{"dataset": "strings of digits, spoken by a formant synthesiser in many voices", "train_examples": 39062, "n_mels": 40, "vocab_size": 20, "optimizer": "soap"}
Rows from block 3, named by matrix and row number. Rows with one number belong to one channel. Each number is 50 + 10 x the weight over its row's rms, rounded and kept within 0 to 99. All counts start at 0. After the name is the row's rms in percent of the matrix's.
# filt: filter width-5 conv, dilation 8 (model.blocks.3.filt.weight, 128x128x5), inputs 78-103, a 5 kernel for each
# gate: gate width-5 conv, dilation 8 (model.blocks.3.gate.weight, 128x128x5), inputs 78-103, a 5 kernel for each
filt.91 100:32 32 58 53 39 44 46 53 46 49 54 65 58 54 43 54 55 40 65 45 52 48 60 60 45 51 56 53 36 49 42 41 44 77 38 64 33 69 67 34 50 49 58 67 54 69 34 50 69 53 62 56 37 59 55 53 60 52 58 56 49 53 52 67 49 73 47 30 44 56 37 63 41 40 47 55 38 36 66 39 60 29 63 50 60 54 45 53 61 38 48 36 48 36 48 56 44 54 39 57 57 41 51 47 39 31 38 31 49 37 59 41 45 71 61 40 58 52 40 54 53 34 44 46 48 44 53 31 62 49
gate.91 103:48 57 55 35 50 37 52 47 42 59 66 43 55 49 43 48 63 34 48 59 51 42 45 54 50 46 52 46 48 44 50 53 43 33 39 39 48 44 54 54 52 45 51 65 48 40 51 45 56 52 38 51 53 49 56 44 37 50 53 51 59 57 47 48 41 51 59 51 58 64 64 51 33 69 55 54 40 47 40 46 44 53 45 43 58 58 58 57 43 49 50 58 59 49 49 52 56 35 33 54 47 36 40 30 58 72 64 45 35 49 46 50 31 62 51 44 63 51 47 36 50 54 64 51 56 55 56 39 42 54
filt.92 110:46 51 53 59 53 42 52 37 54 42 57 70 43 40 41 48 50 50 41 61 42 50 49 36 38 49 46 46 49 37 66 47 46 49 50 44 40 50 54 50 54 42 43 54 51 51 70 47 51 44 57 32 58 82 55 35 52 34 31 54 50 48 56 55 50 31 48 70 52 49 35 56 58 46 62 38 40 32 66 49 38 76 53 32 35 54 46 49 50 47 34 34 39 42 40 60 55 36 57 55 54 62 47 58 53 50 64 72 46 42 55 39 51 53 43 32 57 37 58 54 44 68 27 64 41 52 40 66 46 54
gate.92 108:57 50 54 40 55 60 64 30 69 49 53 47 46 52 49 61 35 66 22 56 41 46 43 36 35 44 47 73 45 55 39 35 48 68 37 32 58 59 59 36 61 55 54 30 59 49 47 39 49 41 43 56 31 49 50 63 53 55 65 46 54 53 62 55 47 51 55 52 48 51 62 37 40 65 43 40 48 54 36 46 36 57 56 50 57 46 64 34 50 58 60 48 58 47 50 43 39 50 62 53 51 45 60 45 48 64 49 45 57 60 62 49 60 37 53 64 57 32 44 38 50 47 61 69 66 45 54 40 47 58
filt.93 097:59 63 31 54 34 58 57 33 39 54 29 57 59 56 57 54 48 53 64 60 65 50 67 71 58 45 46 75 48 56 51 45 53 48 21 58 59 68 51 43 35 49 52 65 67 48 49 53 39 42 61 35 45 56 49 48 53 55 44 44 53 59 51 79 52 35 57 50 48 59 72 70 46 39 40 50 37 65 48 39 46 62 57 64 48 50 50 54 62 44 53 54 50 38 50 45 49 34 35 49 52 46 57 43 61 56 37 49 49 38 53 54 34 55 73 47 54 26 43 51 60 61 74 53 30 47 42 56 73 49
gate.93 094:34 34 48 54 64 56 48 66 24 40 43 62 41 43 40 57 67 36 63 60 63 61 57 37 51 48 60 48 29 52 35 40 70 59 52 42 36 73 49 42 35 50 53 49 53 50 77 52 52 53 48 61 44 49 35 45 54 34 57 50 60 52 58 47 39 42 25 33 51 40 39 52 53 64 37 64 48 60 44 70 46 54 49 56 50 49 55 41 38 48 51 61 37 53 43 49 57 47 55 50 49 55 55 26 56 53 42 48 46 48 70 63 45 57 45 55 40 57 72 52 38 67 60 51 47 50 42 45 46 40
filt.94 094:42 54 68 57 59 53 34 44 50 54 49 56 50 57 36 70 46 35 52 53 36 54 54 55 46 64 32 70 37 60 53 59 45 71 45 47 60 72 48 60 50 51 51 44 59 58 71 37 45 57 37 38 65 66 44 46 64 41 47 62 48 40 48 43 54 55 45 68 38 41 59 38 58 46 47 49 49 39 49 48 52 50 48 41 35 42 55 51 54 38 53 61 57 57 50 60 48 62 44 57 47 65 62 32 40 59 30 51 65 40 61 39 37 75 50 53 34 50 32 51 56 52 58 47 28 48 59 49 59 60
gate.94 098:33 43 44 48 50 50 27 58 37 51 46 48 37 58 33 50 60 50 49 36 57 57 46 53 51 24 51 51 43 62 41 55 54 71 50 42 58 42 38 42 46 35 63 58 51 42 54 42 47 57 51 42 50 44 57 39 42 74 43 30 55 58 57 53 52 63 34 52 57 52 58 51 41 50 45 49 71 46 45 57 62 49 48 39 44 72 38 44 42 44 53 59 54 65 47 38 36 44 52 49 52 61 45 62 59 47 63 53 58 65 58 50 61 49 65 61 59 58 45 63 36 46 53 40 47 63 62 50 76 56
filt.95 106:53 56 44 65 52 47 54 53 41 50 57 73 54 76 58 48 38 54 29 63 63 43 62 50 45 44 60 57 64 49 44 64 29 43 56 62 49 54 71 47 49 53 63 41 40 41 64 55 27 68 42 45 38 56 56 44 48 51 48 49 38 60 66 56 44 45 52 66 58 59 50 52 70 53 43 27 33 70 43 55 53 56 53 51 51 52 34 60 52 38 40 37 51 67 46 51 51 50 43 36 52 49 50 34 50 60 44 56 38 52 47 38 52 44 75 47 42 64 63 47 47 67 58 53 44 42 55 38 48 49
gate.95 104:50 48 30 44 53 56 51 39 49 42 40 49 41 59 37 44 62 52 56 63 56 44 45 31 46 55 44 41 53 45 35 57 36 27 43 49 43 50 51 63 55 63 62 68 53 45 58 64 46 56 55 50 40 63 41 35 45 68 50 48 33 40 32 42 51 45 59 43 38 40 57 43 49 66 34 47 35 57 53 48 55 47 41 44 55 55 44 48 57 59 56 56 45 41 48 59 40 64 40 47 50 49 55 53 46 46 30 50 38 44 42 42 44 51 49 55 56 50 43 36 59 58 41 39 57 47 64 71 51 46
filt.96 109:39 55 52 46 54 46 37 55 68 61 49 50 42 65 63 53 70 43 44 51 57 53 25 42 43 52 48 26 55 64 56 57 47 45 54 46 41 52 35 49 53 63 63 53 49 33 50 73 42 51 48 62 55 49 55 43 71 51 49 46 60 39 50 39 60 49 57 57 53 43 40 39 52 60 40 46 42 49 44 50 36 47 25 33 55 44 59 40 58 51 33 49 53 31 43 46 58 35 53 67 57 55 59 57 45 24 50 57 56 43 32 51 47 49 48 33 25 49 42 48 48 34 37 54 56 46 46 50 53 51
gate.96 114:43 47 44 48 52 43 44 41 46 53 51 44 40 51 54 54 56 52 56 50 50 48 57 50 47 35 52 39 51 62 52 52 50 39 48 54 37 46 53 40 43 48 61 44 31 40 54 46 29 58 40 45 63 56 46 42 63 27 54 56 49 55 42 58 44 49 45 30 62 59 53 37 36 56 52 50 53 34 61 42 37 67 33 63 60 47 41 50 80 42 46 44 36 44 37 60 44 41 33 43 40 29 54 57 64 41 35 46 46 49 60 45 57 47 55 65 65 57 55 38 58 63 51 37 43 46 70 50 51 57
filt.97 094:47 35 43 42 51 42 36 33 53 58 56 53 65 62 50 40 58 48 44 56 30 56 48 53 42 70 50 51 50 53 60 58 52 28 45 54 53 60 51 50 58 62 52 50 41 42 49 70 54 47 38 53 65 60 47 48 54 46 53 46 34 38 60 53 49 56 42 49 42 47 72 58 52 46 58 39 60 32 54 58 40 38 60 48 56 45 53 52 52 39 41 54 42 55 61 54 37 42 63 60 48 30 54 53 53 56 43 45 67 54 59 55 40 37 60 30 53 41 43 57 67 48 52 30 57 34 56 38 43 39
gate.97 092:47 44 41 66 55 46 52 42 55 27 49 44 37 55 50 62 39 53 48 49 62 36 43 61 43 48 66 74 53 43 35 65 74 50 30 73 50 52 42 47 59 60 61 50 53 62 51 57 46 55 30 43 58 48 49 56 51 55 40 26 61 45 54 42 56 70 49 45 57 45 46 53 49 56 41 55 48 59 23 36 52 66 62 50 49 56 63 51 44 51 56 56 63 51 50 52 49 33 55 55 46 52 52 54 49 52 59 51 51 58 60 47 37 65 55 63 69 51 63 48 57 59 64 59 53 61 56 32 53 66
filt.98 093:54 36 49 50 60 40 52 50 47 56 54 39 45 36 54 36 54 61 55 33 56 62 53 48 65 42 26 48 46 61 43 47 51 58 60 65 20 49 52 57 36 38 59 53 43 60 59 46 59 54 29 63 50 75 43 57 31 31 42 46 56 45 38 52 46 40 57 61 43 52 53 48 43 43 39 43 55 58 37 32 48 74 41 50 52 53 40 54 36 41 48 34 33 72 32 43 39 49 45 38 60 51 68 49 52 55 58 41 49 57 57 52 44 60 58 46 64 51 53 61 55 43 54 40 51 39 59 62 45 64
gate.98 097:58 43 38 44 47 30 58 43 55 55 52 53 52 39 43 46 69 55 43 35 34 54 62 55 41 66 56 39 57 37 44 50 46 51 72 57 52 41 51 37 41 34 62 59 67 58 50 66 34 33 43 32 53 57 59 36 59 44 55 65 61 46 41 59 51 59 58 48 41 48 44 40 59 67 65 53 52 45 38 70 55 42 33 54 49 59 39 42 35 49 57 71 37 65 50 55 52 39 66 57 61 49 57 57 49 53 52 54 57 53 54 44 52 75 61 36 61 45 42 64 63 28 59 51 49 57 45 72 41 49
filt.99 103:42 50 59 66 72 51 61 39 35 54 67 49 38 51 38 44 47 41 51 56 36 46 35 54 53 55 62 66 43 57 54 44 56 45 61 43 58 60 53 49 55 59 42 46 53 47 49 72 53 46 54 52 71 57 37 52 40 65 38 41 65 44 52 31 47 46 50 74 51 45 43 44 38 61 51 65 38 39 35 54 56 44 44 51 64 55 43 48 45 45 42 39 58 37 54 43 57 36 58 43 55 73 52 50 49 47 37 54 56 47 39 41 63 58 53 46 47 52 48 29 46 70 31 49 51 58 56 53 54 34
gate.99 104:42 53 58 54 45 54 51 64 56 52 57 40 48 58 62 41 54 59 57 70 51 49 59 58 53 68 41 51 50 46 57 63 43 52 36 58 53 33 42 31 47 58 52 49 68 43 41 61 31 51 50 67 41 62 58 60 41 60 23 53 44 44 78 43 51 43 39 61 39 62 48 45 58 52 68 39 53 46 60 43 53 32 40 49 40 59 54 39 37 43 67 43 59 59 60 51 56 43 51 44 54 44 49 34 48 43 29 39 57 37 65 41 51 37 54 46 47 63 42 51 58 51 59 33 66 45 44 62 42 51
filt.100 108:36 61 62 54 58 41 67 51 69 62 65 42 34 51 52 53 59 43 51 75 56 39 61 59 53 61 68 58 70 44 36 59 36 52 40 35 50 28 58 44 64 44 69 40 22 51 57 52 59 58 32 47 44 29 48 59 47 45 60 64 36 40 62 42 47 39 40 47 61 38 70 55 47 52 53 41 61 39 49 52 48 33 64 57 48 42 60 63 34 45 60 65 60 51 37 53 39 46 52 48 46 50 58 46 53 64 51 64 35 49 49 59 54 57 50 41 34 56 63 57 47 53 54 47 56 53 43 60 35 45
gate.100 107:48 48 40 54 53 63 74 36 56 62 41 74 49 44 55 50 58 81 48 52 44 51 31 54 49 54 40 40 57 43 51 38 50 53 56 48 36 43 22 46 49 41 61 38 63 49 53 65 50 48 53 41 60 47 50 39 60 41 45 48 41 50 36 57 46 57 57 53 36 49 41 51 46 38 54 45 43 69 45 47 47 52 62 35 68 53 45 36 36 44 50 60 53 65 54 58 50 69 59 52 53 47 58 51 52 53 42 41 67 47 74 53 55 60 44 43 54 36 50 65 46 41 34 48 61 51 38 55 43 52
filt.101 105:51 64 60 48 48 45 44 53 38 40 47 41 56 65 63 47 44 35 49 58 51 43 48 32 35 57 63 57 31 51 36 48 44 45 54 59 66 48 57 43 50 44 40 49 46 58 56 51 58 52 61 44 75 52 49 29 59 41 32 50 51 62 28 37 48 56 52 46 44 58 52 60 73 37 42 33 59 54 47 55 55 47 71 73 50 61 38 45 56 46 46 31 58 61 43 57 57 63 43 52 71 40 50 49 54 36 69 45 55 50 42 45 47 40 47 49 63 47 61 62 58 47 65 54 43 65 38 37 52 47
gate.101 104:66 59 47 51 52 68 48 48 43 41 47 61 52 42 62 44 56 56 28 54 34 50 56 65 50 51 48 30 60 54 46 74 42 39 53 40 42 39 42 37 57 59 55 72 62 41 33 34 48 50 55 54 36 70 57 40 62 42 39 30 57 51 51 58 44 56 48 50 41 68 43 62 23 54 51 43 51 38 51 51 55 41 43 50 51 40 49 30 51 50 43 43 87 48 56 54 49 44 61 45 44 68 52 60 44 68 60 60 47 48 49 59 44 57 47 43 45 33 58 42 52 31 22 48 44 40 48 56 60 38
filt.102 098:56 49 34 52 45 46 37 47 55 49 45 51 53 61 40 62 48 40 50 56 51 52 60 41 64 52 35 49 58 31 39 65 47 50 78 66 29 56 57 39 39 35 55 42 48 38 53 52 50 41 55 52 50 50 57 46 48 63 52 40 35 55 61 57 45 46 56 42 53 42 60 63 37 45 37 46 56 58 47 44 52 46 41 45 42 43 43 53 62 62 48 54 54 46 34 34 44 41 45 49 27 48 45 39 45 45 26 42 56 44 48 53 51 59 33 53 51 34 27 51 45 52 46 49 45 55 43 49 56 62
gate.102 101:46 69 54 30 63 44 53 43 54 55 46 57 37 61 47 50 41 58 53 41 45 41 50 65 45 31 27 61 57 20 53 50 69 56 44 37 38 43 30 60 42 67 57 43 64 38 43 51 39 63 48 24 44 42 36 51 44 59 51 52 35 44 55 52 57 45 43 33 51 65 63 55 43 57 55 62 30 47 54 61 50 54 57 55 38 61 45 44 62 41 48 34 34 51 53 58 67 62 59 54 48 59 52 67 53 56 57 31 47 39 58 56 46 48 64 26 46 49 38 38 60 43 40 43 52 50 70 62 38 41
filt.103 103:40 43 48 53 50 45 53 47 53 32 44 42 57 39 38 51 54 37 52 46 41 33 33 46 44 40 51 52 45 47 66 49 34 64 47 40 68 49 48 41 64 55 54 44 54 50 30 64 48 44 43 46 61 62 52 56 62 87 37 53 51 65 52 47 30 63 57 56 42 37 41 52 54 57 68 50 77 44 41 53 45 49 53 47 33 46 55 60 56 55 65 32 40 63 64 39 46 41 47 39 45 55 39 38 55 45 52 68 53 35 42 41 41 49 60 42 51 62 64 71 48 47 42 58 54 55 40 67 51 36
gate.103 106:46 75 65 53 46 29 47 39 43 41 48 29 54 40 44 48 33 36 41 56 50 44 47 55 50 51 69 52 49 44 61 57 48 62 60 51 70 47 41 47 70 53 43 48 64 61 38 49 44 52 64 77 38 49 54 55 46 32 44 46 64 59 35 36 49 41 49 52 49 55 59 47 50 43 55 50 58 43 45 46 53 73 45 42 59 56 41 55 61 64 58 49 46 40 62 52 28 41 49 38 64 55 46 39 38 60 54 54 46 47 49 49 61 56 52 70 63 54 51 53 39 45 37 56 42 49 46 68 57 36
filt.104 096:44 55 64 62 47 27 54 64 26 65 30 42 54 53 35 50 55 51 66 40 42 51 48 48 35 51 53 32 53 74 52 52 50 56 45 58 59 48 52 48 59 44 35 50 39 72 40 44 51 43 59 62 54 56 59 60 58 63 39 29 63 52 64 56 36 42 40 48 76 49 33 46 63 50 50 54 52 32 41 54 58 55 52 41 56 58 45 63 43 54 42 43 50 42 74 28 62 45 44 52 52 37 66 53 58 40 44 49 30 46 51 46 42 64 57 62 55 49 44 53 52 40 63 38 38 53 58 57 43 52
gate.104 103:50 59 60 43 56 49 43 52 62 61 56 55 52 54 45 54 62 39 43 69 54 45 31 42 29 49 31 47 60 38 65 47 38 53 48 23 46 54 55 51 60 58 60 58 54 44 53 47 35 54 41 42 66 57 47 47 50 46 39 55 50 75 67 52 38 37 44 53 48 58 57 40 52 54 40 51 51 68 48 64 52 47 48 45 38 37 56 30 67 32 54 51 56 52 49 39 37 41 42 52 49 49 55 51 64 50 56 47 66 57 53 41 69 44 42 56 45 36 68 56 52 58 57 40 45 40 34 64 21 52
filt.105 104:55 38 54 58 45 52 52 64 36 43 51 65 56 48 49 58 54 43 46 52 52 46 39 53 49 54 41 49 60 41 47 56 55 51 48 47 37 33 47 47 48 58 57 40 46 48 44 74 42 40 50 57 48 39 60 55 68 60 66 50 52 50 38 53 41 52 60 49 54 50 45 45 57 68 62 53 44 39 36 46 56 40 57 66 64 45 40 42 54 64 51 59 38 63 26 59 59 57 34 55 57 48 52 59 47 51 43 40 40 46 48 40 45 50 65 31 48 51 38 54 46 35 52 50 42 59 48 51 58 60
gate.105 106:50 48 49 45 42 40 45 64 51 50 55 38 49 36 59 58 28 70 37 40 53 46 60 65 54 42 39 50 59 61 59 45 31 55 35 44 50 44 52 41 58 51 51 79 59 43 46 45 62 54 37 41 47 54 59 54 52 32 55 44 33 42 46 77 58 48 49 38 54 64 52 49 31 52 64 53 53 55 60 77 56 75 57 61 52 39 45 58 44 46 52 48 49 63 55 57 41 22 39 48 65 48 46 51 61 64 72 57 53 52 33 47 52 56 40 54 49 55 21 47 44 47 41 65 67 55 55 36 59 44
filt.106 109:40 67 59 42 51 54 60 58 61 52 60 42 50 60 45 50 37 60 74 48 60 52 34 45 55 25 64 63 59 40 25 37 52 52 57 51 49 47 55 53 46 50 55 34 45 62 45 42 44 50 54 53 46 51 39 46 73 42 45 55 54 58 60 60 52 37 39 68 51 36 45 41 56 41 45 33 77 40 32 47 48 53 56 58 54 43 38 67 44 51 62 45 43 50 46 54 43 60 37 55 39 62 54 48 57 31 38 60 47 37 63 51 44 44 49 43 44 32 46 56 47 44 49 52 43 45 53 41 49 54
gate.106 100:57 52 52 43 32 56 52 49 47 46 49 60 49 36 35 60 47 49 45 38 54 38 58 62 55 40 52 51 32 14 38 68 41 54 50 46 45 43 56 43 50 56 43 68 47 44 40 55 61 60 53 41 44 42 43 41 34 58 45 49 53 63 43 43 55 47 50 43 37 38 42 55 32 41 60 49 57 45 62 43 39 50 56 51 53 39 52 56 56 46 55 50 35 58 52 62 54 59 47 62 60 44 48 39 62 46 34 43 67 74 59 34 41 44 45 54 71 66 66 47 72 61 31 37 60 33 45 38 55 56
filt.107 097:47 29 57 42 57 40 52 72 55 54 55 35 54 42 44 44 59 59 50 57 45 55 45 58 47 66 64 38 57 50 50 38 51 67 58 65 65 52 34 34 40 59 45 47 52 62 47 46 43 53 38 54 48 55 24 67 52 55 60 37 61 46 28 42 44 49 45 50 39 59 48 26 43 39 50 41 41 34 54 49 42 43 58 60 55 51 52 58 47 57 57 45 70 40 31 60 50 52 36 61 39 33 42 37 58 40 49 43 40 51 46 45 38 67 42 51 35 68 36 52 46 50 48 39 42 59 51 42 49 41
gate.107 101:49 38 67 39 50 58 49 59 63 50 57 54 45 67 52 66 43 52 50 36 44 43 54 59 49 37 55 37 73 57 64 51 45 42 51 56 52 56 57 52 50 62 64 39 53 42 56 63 38 39 49 46 56 45 64 59 52 54 41 51 63 59 49 36 43 63 34 28 55 30 48 30 65 28 51 47 40 58 63 41 58 39 42 38 55 44 36 59 36 54 54 44 52 70 49 31 45 43 56 59 46 45 53 36 55 51 58 48 49 43 28 46 78 44 37 63 70 38 38 52 50 24 34 57 50 56 31 50 58 41
filt.108 101:47 60 47 36 53 48 56 35 39 44 59 39 49 55 55 42 46 36 52 55 44 60 27 38 57 45 50 50 69 67 58 65 35 53 57 48 36 51 40 59 50 51 52 45 58 55 66 49 37 36 52 56 51 40 34 35 56 47 64 47 47 60 64 51 42 53 57 50 69 54 43 35 53 49 48 53 57 44 44 41 48 55 61 53 47 46 65 43 59 43 53 51 35 48 62 52 51 61 63 50 68 42 59 54 55 62 39 58 49 59 56 55 42 43 72 43 52 37 41 42 48 53 60 42 36 44 56 54 49 28
gate.108 106:64 35 42 57 39 39 49 57 56 46 48 56 51 61 50 42 36 58 55 73 43 53 43 44 51 59 25 62 42 43 53 52 74 29 49 63 53 36 55 61 48 33 49 32 66 40 63 50 53 56 53 47 74 66 64 52 54 39 61 53 33 51 25 39 53 36 43 47 50 53 44 54 47 47 54 46 47 42 49 44 57 53 56 27 50 63 44 52 59 52 49 55 31 47 54 54 63 50 49 45 55 57 53 66 39 50 59 63 45 48 54 48 62 52 54 40 62 44 50 51 49 53 42 61 52 45 46 65 32 53
filt.109 099:47 60 38 41 42 40 46 40 65 54 59 57 59 32 51 46 58 22 57 48 48 43 65 61 31 56 35 55 68 53 47 43 58 58 45 45 52 61 61 67 45 49 38 57 41 65 56 37 50 57 49 41 76 65 55 54 46 67 50 52 61 50 63 59 55 70 37 59 47 47 58 49 22 51 49 38 47 49 45 65 46 57 45 58 37 50 45 62 34 48 48 59 56 28 61 62 42 48 57 57 63 53 58 64 54 59 46 51 58 42 60 49 50 51 61 50 54 41 55 57 39 53 37 40 47 58 46 51 61 29
gate.109 090:70 72 57 48 78 59 55 47 69 58 65 39 52 40 62 37 62 48 55 45 29 38 45 46 24 34 51 65 57 50 69 48 47 38 39 49 57 59 28 64 44 59 60 63 41 69 61 40 49 67 55 52 50 43 54 39 64 42 40 48 38 71 36 61 45 47 48 48 48 45 50 34 35 52 48 50 51 47 57 56 50 44 64 47 42 51 46 34 33 59 46 30 44 56 59 54 57 36 58 50 32 50 54 35 46 51 73 44 44 51 56 47 47 53 47 49 59 53 37 39 32 45 58 67 51 57 45 47 46 47
filt.110 101:54 39 36 51 54 34 67 62 46 49 36 28 53 48 36 44 23 41 28 51 43 53 43 61 59 61 44 39 37 36 46 36 41 28 49 53 65 38 77 63 42 44 44 55 58 52 53 29 32 66 63 63 64 50 38 38 68 47 68 66 58 49 37 45 64 51 28 42 58 46 45 45 51 49 40 39 60 58 42 48 57 48 34 57 61 54 53 48 53 47 36 63 50 57 50 44 54 53 28 44 55 46 59 58 49 55 49 63 51 63 48 52 42 43 38 49 55 52 42 65 33 61 45 58 44 33 51 46 74 57
gate.110 104:52 49 61 54 44 46 35 35 57 69 50 61 41 49 54 47 44 53 58 48 53 59 43 52 57 39 55 50 56 53 40 53 52 49 57 59 51 60 58 48 64 30 41 71 50 44 38 49 55 54 53 50 55 47 32 57 70 52 41 49 46 39 56 59 61 52 51 49 59 53 42 62 47 53 33 52 58 54 61 63 44 46 48 29 71 40 66 50 42 39 49 66 36 62 49 56 38 39 51 47 48 52 61 56 54 54 50 51 36 39 50 68 48 62 46 41 61 41 46 56 73 54 56 41 52 64 58 55 50 59
filt.111 099:51 58 47 38 62 56 54 54 21 64 50 47 52 36 53 66 38 56 34 56 37 26 44 61 43 39 59 59 55 50 64 37 44 49 41 46 42 40 45 61 48 51 53 41 61 56 33 52 69 53 39 39 51 59 44 51 46 29 64 52 64 46 49 45 48 43 38 39 76 38 42 47 43 37 51 44 52 51 47 51 44 51 48 65 36 34 41 52 60 52 69 52 45 57 39 41 20 58 38 57 50 57 55 50 63 38 55 48 56 70 62 49 60 59 61 68 67 37 41 67 49 34 29 51 52 54 31 55 57 36
gate.111 098:76 42 46 48 53 40 56 62 29 37 62 45 48 63 54 52 67 23 45 58 50 65 38 66 43 50 50 54 54 42 54 35 54 35 55 65 45 39 57 46 49 52 49 66 57 47 42 29 56 50 45 35 66 58 32 43 69 42 60 56 49 63 46 47 71 46 60 54 32 42 46 56 51 51 58 37 54 55 56 47 55 58 65 47 56 49 43 41 41 40 42 42 49 46 35 54 61 66 57 54 62 57 38 60 45 65 49 55 50 61 51 57 51 30 64 49 43 31 54 68 38 48 44 41 60 49 43 49 64 46
filt.112 095:47 53 61 62 36 49 46 49 52 55 46 61 35 28 44 49 38 70 62 38 51 23 60 54 57 53 58 51 68 52 34 45 34 76 58 67 41 49 64 53 54 67 46 53 48 41 47 52 57 63 67 68 55 37 47 33 62 69 50 45 44 60 42 50 47 64 68 59 49 63 52 44 52 56 44 46 50 56 53 69 69 55 44 59 47 46 48 54 55 51 43 43 54 50 55 62 63 49 53 59 45 69 56 57 56 46 45 46 48 56 46 48 40 62 28 48 45 60 52 43 38 44 45 62 66 41 45 53 50 53
gate.112 098:42 53 41 30 62 39 57 65 45 52 50 40 53 38 57 52 71 43 63 61 38 38 46 65 45 67 28 48 38 57 30 47 48 55 39 41 35 58 46 62 67 50 37 43 42 46 44 52 39 50 52 47 54 47 34 35 62 41 64 39 21 42 42 46 44 51 59 62 51 54 44 45 60 58 53 37 47 62 52 39 49 50 34 39 56 53 51 41 46 47 60 70 56 55 43 49 49 53 56 48 45 64 58 53 45 61 63 68 52 67 58 44 71 59 39 38 58 33 43 53 49 69 55 54 51 35 35 40 52 49
filt.113 106:41 57 49 46 64 51 53 56 62 48 55 49 61 61 50 45 48 49 62 46 56 44 61 70 46 46 65 46 52 45 40 52 42 50 50 36 44 45 40 64 59 31 39 46 62 58 61 48 44 45 50 63 41 34 45 50 59 46 59 39 37 52 37 57 57 57 41 43 39 60 55 50 35 56 50 48 35 60 46 58 51 51 47 59 40 44 40 42 51 60 62 56 31 48 47 67 46 56 48 65 44 62 48 33 45 38 45 52 61 44 47 52 58 46 42 50 56 49 61 57 47 56 50 42 62 45 40 55 45 49
gate.113 109:69 43 55 50 49 49 33 57 41 51 62 52 46 45 46 60 55 53 52 52 68 38 65 56 57 70 35 51 60 35 29 58 53 33 43 58 49 47 50 44 56 65 60 47 56 49 32 47 64 46 49 41 37 55 62 51 28 56 78 39 45 56 45 59 61 44 44 45 40 70 38 61 50 51 46 55 65 61 56 54 36 53 64 50 49 39 40 71 52 54 49 48 57 46 55 48 59 53 56 49 33 38 48 53 36 41 42 49 57 56 48 43 44 64 52 52 50 60 37 53 42 40 46 43 66 32 50 56 59 65
filt.114 111:21 57 38 53 50 52 43 53 69 55 44 55 64 73 40 65 47 53 65 60 54 81 56 57 55 36 48 42 47 64 46 75 56 42 44 43 62 49 59 46 42 52 53 53 45 57 50 56 62 39 46 49 56 53 43 37 50 57 53 61 46 45 52 57 51 48 33 54 58 78 53 52 50 65 54 51 81 47 59 54 63 53 54 52 46 65 58 55 66 42 50 62 60 37 33 64 37 48 66 54 42 37 61 46 47 41 64 58 51 36 70 69 52 69 50 43 32 49 66 48 50 54 46 54 50 43 55 59 41 68
gate.114 114:46 71 54 43 48 55 44 48 48 46 48 54 45 42 46 51 74 48 36 41 47 56 37 39 34 53 41 42 42 43 53 50 42 57 44 47 59 41 34 56 49 56 46 61 40 54 67 40 57 50 33 48 42 44 36 50 47 34 53 29 37 74 37 36 48 57 62 38 58 54 46 48 35 43 44 41 40 68 53 59 63 55 36 40 50 36 56 45 62 57 52 60 61 45 55 41 42 49 59 50 52 39 39 66 62 50 45 46 41 57 40 53 45 55 46 46 53 50 40 65 58 45 36 44 57 50 62 47 59 64
filt.115 095:63 50 43 45 61 69 38 39 50 52 58 54 35 60 49 57 73 64 57 56 28 32 51 60 38 34 46 41 56 58 64 37 53 65 47 61 46 47 41 45 51 59 61 50 60 49 45 40 47 57 43 36 71 50 42 73 40 51 39 56 31 58 43 61 44 70 58 40 40 37 61 56 58 48 49 45 72 47 53 47 36 72 48 53 65 70 37 52 37 52 60 53 76 39 63 55 46 51 51 50 63 55 55 51 51 50 39 65 57 50 42 51 52 57 58 56 43 59 46 57 47 58 49 50 50 67 33 56 36 55
gate.115 095:50 55 54 46 31 50 39 34 24 51 66 51 81 34 41 44 44 64 43 28 36 56 47 51 51 36 41 59 58 39 71 51 45 50 77 33 50 68 38 63 45 46 54 59 42 63 42 43 65 49 43 35 49 59 66 41 36 56 48 41 50 48 51 48 41 53 53 54 47 40 62 64 52 41 57 48 60 49 35 60 38 29 71 58 48 41 58 42 61 64 57 62 63 56 54 32 30 59 38 47 57 66 51 55 45 68 51 86 50 55 53 45 67 71 53 49 47 57 51 49 40 33 47 40 59 49 42 47 61 69
filt.116 104:52 46 37 58 51 48 54 60 49 53 53 63 50 41 50 47 38 49 50 60 55 42 47 67 43 45 67 59 36 35 53 39 36 42 56 39 56 68 55 52 58 40 51 45 46 44 44 65 48 70 48 40 45 43 37 41 37 38 64 55 42 37 44 42 55 43 53 42 47 57 59 63 50 17 50 57 60 40 34 60 62 57 45 51 54 38 42 40 53 43 43 62 37 58 51 60 47 50 44 51 53 48 63 34 41 64 49 54 51 51 53 43 65 43 45 61 52 37 49 52 49 46 61 55 57 46 43 51 70 59
gate.116 115:43 65 50 51 52 59 51 47 42 57 46 44 46 50 49 70 56 37 36 43 54 56 51 46 53 61 49 60 66 36 55 60 53 31 64 44 57 25 43 42 52 40 60 51 58 64 54 55 59 53 51 52 53 49 41 22 38 29 55 54 65 63 39 28 44 43 55 57 54 64 45 61 38 53 43 69 58 60 44 58 60 35 67 48 62 46 39 54 46 40 57 62 73 63 50 73 38 51 61 44 51 53 51 49 59 45 46 58 54 37 35 55 59 48 32 62 53 53 59 54 55 49 46 44 45 49 54 34 57 37
filt.117 105:51 47 36 61 59 42 51 42 69 48 48 44 58 46 49 41 50 36 35 50 41 35 35 41 54 56 47 60 69 49 63 59 45 41 46 44 46 57 81 52 62 58 51 37 54 55 51 54 61 26 53 39 49 48 49 45 30 43 44 46 58 33 59 58 32 58 43 52 35 41 69 52 34 55 59 60 61 41 39 50 54 33 44 70 48 51 53 45 47 36 35 69 48 42 32 42 72 43 38 51 60 47 49 47 62 54 58 42 40 61 56 43 52 51 64 59 54 54 51 55 32 62 64 44 56 39 34 56 54 70
gate.117 100:35 55 52 61 48 38 47 61 50 67 38 40 40 41 33 51 50 65 50 44 39 54 47 34 45 50 71 51 49 33 43 73 51 60 46 48 48 39 52 50 51 42 49 62 50 55 70 50 64 46 40 44 41 39 49 46 56 38 37 52 60 46 32 69 54 39 40 50 47 54 53 67 52 63 49 39 53 63 46 29 77 69 56 45 54 30 41 66 23 53 57 67 55 51 63 67 47 46 70 49 62 35 38 62 57 56 48 56 39 49 59 43 46 54 54 54 60 58 49 44 59 50 47 39 30 45 40 51 62 52